Weights of a small image embedding model: batches of 64.
Rows from block 7 of a small image embedding model, named by matrix and row number. Rows with one number belong to one channel. Each number is 50 + 10 x the weight over its row's rms, rounded and kept within 0 to 99. All counts start at 0.
After each channel's rows are labels from the 100 images, of 14976, where the channel reaches its highest value: "responds to" is what is common among them; "peak at" is the part of the image that holds the peak. Only what is clearly more common there than usual is listed. The data: dead-leaves pictures: piles of overlapping shapes.
# convs0: expand 5x5 conv (model.blocks.7.convs.0.weight, 192x64x5x5, each kernel summed), inputs 0-63
# convs1: project pointwise conv (model.blocks.7.convs.1.weight, 64x192x1x1, transposed), outputs 0-63

convs0.144:59 50 56 41 51 54 41 41 45 58 47 41 55 57 50 69 49 13 57 55 56 65 56 57 41 67 56 55 47 39 53 57 64 37 56 30 62 63 40 39 45 43 46 29 50 42 42 37 57 49 64 54 49 48 33 54 59 45 54 47 49 56 53 51
convs1.144:60 60 62 58 55 36 25 38 58 24 55 59 54 54 60 56 45 50 46 44 49 58 47 59 64 45 68 48 64 50 62 40 42 53 48 63 35 41 56 55 56 43 57 63 53 30 42 48 54 62 48 39 64 55 67 48 55 41 45 55 37 47 44 35
responds to: gear
peak at: centre

convs0.190:39 42 48 51 23 61 26 47 42 47 43 28 53 56 63 57 43 55 40 57 56 55 53 39 60 56 62 57 56 42 45 51 48 68 49 58 46 48 51 40 50 36 41 71 58 55 33 50 45 43 54 47 63 54 43 51 60 58 75 47 54 60 52 64
convs1.190:55 59 47 43 43 37 73 62 49 48 71 69 33 43 53 42 47 56 32 56 56 51 47 51 60 39 35 54 52 52 60 48 58 48 40 30 63 52 72 53 62 45 62 55 60 45 59 48 63 56 46 60 33 55 57 52 37 39 39 47 57 40 46 47
responds to: small pieces; star; cross
peak at: centre

convs0.123:64 54 49 38 50 40 52 59 50 46 65 34 56 58 60 54 62 46 63 41 55 71 40 64 64 66 41 56 43 33 50 54 43 54 51 47 58 53 53 52 57 62 39 65 66 55 63 40 41 38 65 60 35 42 37 53 57 39 48 62 45 52 40 32
convs1.123:52 48 31 39 34 38 62 43 47 34 46 63 47 42 52 56 44 42 44 48 60 44 49 53 44 46 42 43 46 59 48 64 69 58 47 27 54 66 36 50 54 39 59 67 41 46 46 37 34 47 44 55 55 38 62 35 55 54 54 46 70 59 72 52
responds to: small pieces; pentagon
peak at: centre

convs0.165:43 37 53 42 36 42 31 33 60 51 51 52 48 48 46 64 53 34 43 28 27 51 51 53 45 47 51 54 61 52 40 57 61 46 58 51 72 49 58 54 65 46 52 41 71 36 62 35 54 33 52 47 48 53 44 52 42 66 57 46 64 41 39 47
convs1.165:47 57 42 36 49 63 52 54 50 42 57 39 41 53 39 51 46 42 60 51 51 57 56 51 46 53 74 60 39 63 59 25 36 53 42 43 67 36 48 61 53 57 36 42 22 36 35 46 57 51 54 40 44 54 41 60 36 50 46 39 52 45 51 65
responds to: small pieces; gear
peak at: centre

convs0.95:49 45 46 46 29 64 43 64 53 54 61 48 61 50 72 39 65 52 49 57 43 38 57 67 51 47 66 54 57 53 45 48 65 44 49 54 46 67 40 71 66 60 70 61 66 44 46 62 43 42 52 56 56 55 42 41 45 58 49 60 33 59 41 47
convs1.95:48 46 52 56 56 56 43 42 39 47 72 49 40 49 52 43 38 71 44 44 40 61 51 45 23 49 49 44 59 62 47 46 62 36 62 47 27 74 52 56 55 48 44 41 48 40 48 37 64 52 56 48 72 47 53 66 55 44 35 47 48 48 38 46
responds to: large pieces; ring; gear
peak at: centre

convs0.133:57 56 48 47 34 42 55 44 48 46 60 46 48 53 68 76 46 54 59 51 62 46 42 49 65 61 52 57 49 31 46 40 52 55 48 53 61 40 43 52 59 55 43 83 65 70 53 38 62 56 65 41 39 54 39 51 40 43 56 43 41 52 50 37
convs1.133:39 59 44 50 60 54 43 53 55 61 44 49 47 45 25 45 42 46 36 34 48 70 39 46 34 36 62 44 39 58 52 49 46 69 50 50 49 45 49 53 53 60 58 38 40 22 54 57 29 52 50 44 70 50 64 50 66 54 46 61 49 53 48 60
responds to: small pieces; pentagon; square
peak at: centre

convs0.96:46 42 36 48 60 29 52 35 54 35 42 36 41 61 54 63 56 42 60 30 43 49 57 46 39 65 43 44 51 40 40 38 57 62 40 48 61 36 56 58 58 35 59 52 62 60 36 44 60 56 39 58 35 53 40 46 53 47 53 39 69 35 48 48
convs1.96:60 54 59 38 36 56 36 56 66 42 46 53 55 55 32 54 52 62 51 57 61 47 44 64 64 68 64 56 59 65 55 67 53 45 54 35 60 52 57 47 49 57 48 54 31 55 64 51 47 46 46 27 65 49 60 47 50 51 53 46 32 51 73 45
responds to: flower
peak at: centre

convs0.143:49 54 49 41 47 58 36 49 47 48 56 48 42 50 56 56 47 45 51 59 58 45 46 47 79 57 44 52 59 39 64 50 39 49 47 50 68 41 53 51 57 67 28 84 53 64 48 41 42 44 65 65 25 49 47 47 47 46 52 57 37 50 40 47
convs1.143:60 42 31 52 28 43 65 46 48 34 40 24 53 62 57 63 50 58 56 28 36 56 45 40 41 53 54 65 42 46 56 37 53 31 54 44 55 35 40 55 41 50 61 36 57 43 47 48 52 64 49 44 50 43 52 47 49 59 52 49 40 64 45 37
responds to: cross
peak at: centre

convs0.103:63 45 45 41 36 48 48 45 52 50 50 54 43 60 36 43 53 61 54 46 57 51 47 42 69 43 37 49 48 30 49 59 41 49 56 39 79 37 66 49 64 72 66 73 54 49 46 46 63 57 52 64 46 45 54 57 44 53 48 61 48 39 59 46
convs1.103:45 54 66 62 49 40 52 38 38 32 47 49 48 53 47 49 49 40 49 42 54 55 45 57 38 57 43 36 40 26 41 55 58 64 41 41 45 61 41 60 53 62 61 39 47 38 42 73 54 62 48 38 65 53 69 44 47 51 67 25 45 50 47 50
responds to: hexagon
peak at: centre

convs0.94:31 42 56 41 31 44 55 48 56 53 47 37 31 42 50 56 55 52 63 37 54 48 35 59 58 45 29 49 65 52 29 41 53 50 59 50 72 48 60 48 74 73 45 61 46 46 57 51 51 34 49 50 52 47 51 44 56 62 52 60 47 44 37 47
convs1.94:56 75 55 33 62 50 48 34 60 44 40 43 65 39 66 65 53 61 49 50 45 50 55 45 45 58 40 53 25 38 60 36 55 49 70 54 45 55 63 57 59 43 43 56 53 52 38 53 62 46 41 47 50 56 64 50 53 42 53 49 50 47 69 69
responds to: star
peak at: centre

convs0.105:49 43 58 55 74 46 44 55 47 39 65 43 44 52 59 53 38 59 55 60 63 60 29 56 56 60 41 47 59 48 48 51 49 67 58 38 70 48 52 39 66 49 52 50 51 47 41 60 56 66 43 52 53 40 37 21 45 56 39 46 54 32 37 58
convs1.105:54 63 47 45 18 53 57 39 62 61 59 54 44 52 41 29 61 63 62 28 55 57 50 50 42 51 70 60 48 68 55 64 54 47 43 66 58 53 45 51 54 65 58 54 46 50 53 59 51 60 47 59 40 45 64 49 49 56 55 59 59 57 67 50
responds to: flower
peak at: centre

convs0.22:51 69 56 46 52 60 51 30 43 53 53 32 46 42 37 57 73 45 43 50 49 47 51 40 51 43 50 45 33 57 47 39 58 57 79 44 51 36 51 39 65 59 48 56 63 47 66 55 42 31 47 45 38 56 42 53 63 52 67 51 43 41 45 57
convs1.22:57 45 38 55 29 37 46 55 50 45 59 58 45 44 37 52 30 61 34 33 40 70 52 54 32 51 32 56 57 43 44 41 46 57 44 48 64 60 52 73 59 65 60 38 46 55 47 39 60 45 54 48 38 49 37 60 43 53 44 38 49 53 38 49
responds to: small pieces; hexagon
peak at: centre

convs0.145:36 42 51 45 55 48 40 33 59 57 59 37 53 67 35 66 47 50 46 53 61 55 48 35 39 50 49 57 47 51 37 48 62 41 65 39 64 37 55 49 53 54 43 28 40 42 49 37 73 54 37 57 52 34 53 52 41 70 48 35 55 52 41 58
convs1.145:54 75 60 39 60 55 45 45 40 27 53 55 42 47 44 55 45 37 57 37 55 63 61 68 27 50 49 53 42 59 50 32 42 64 46 55 46 40 63 66 52 47 38 51 54 36 61 58 52 60 60 47 53 57 41 56 58 37 43 52 52 50 57 72
responds to: flower; small pieces
peak at: centre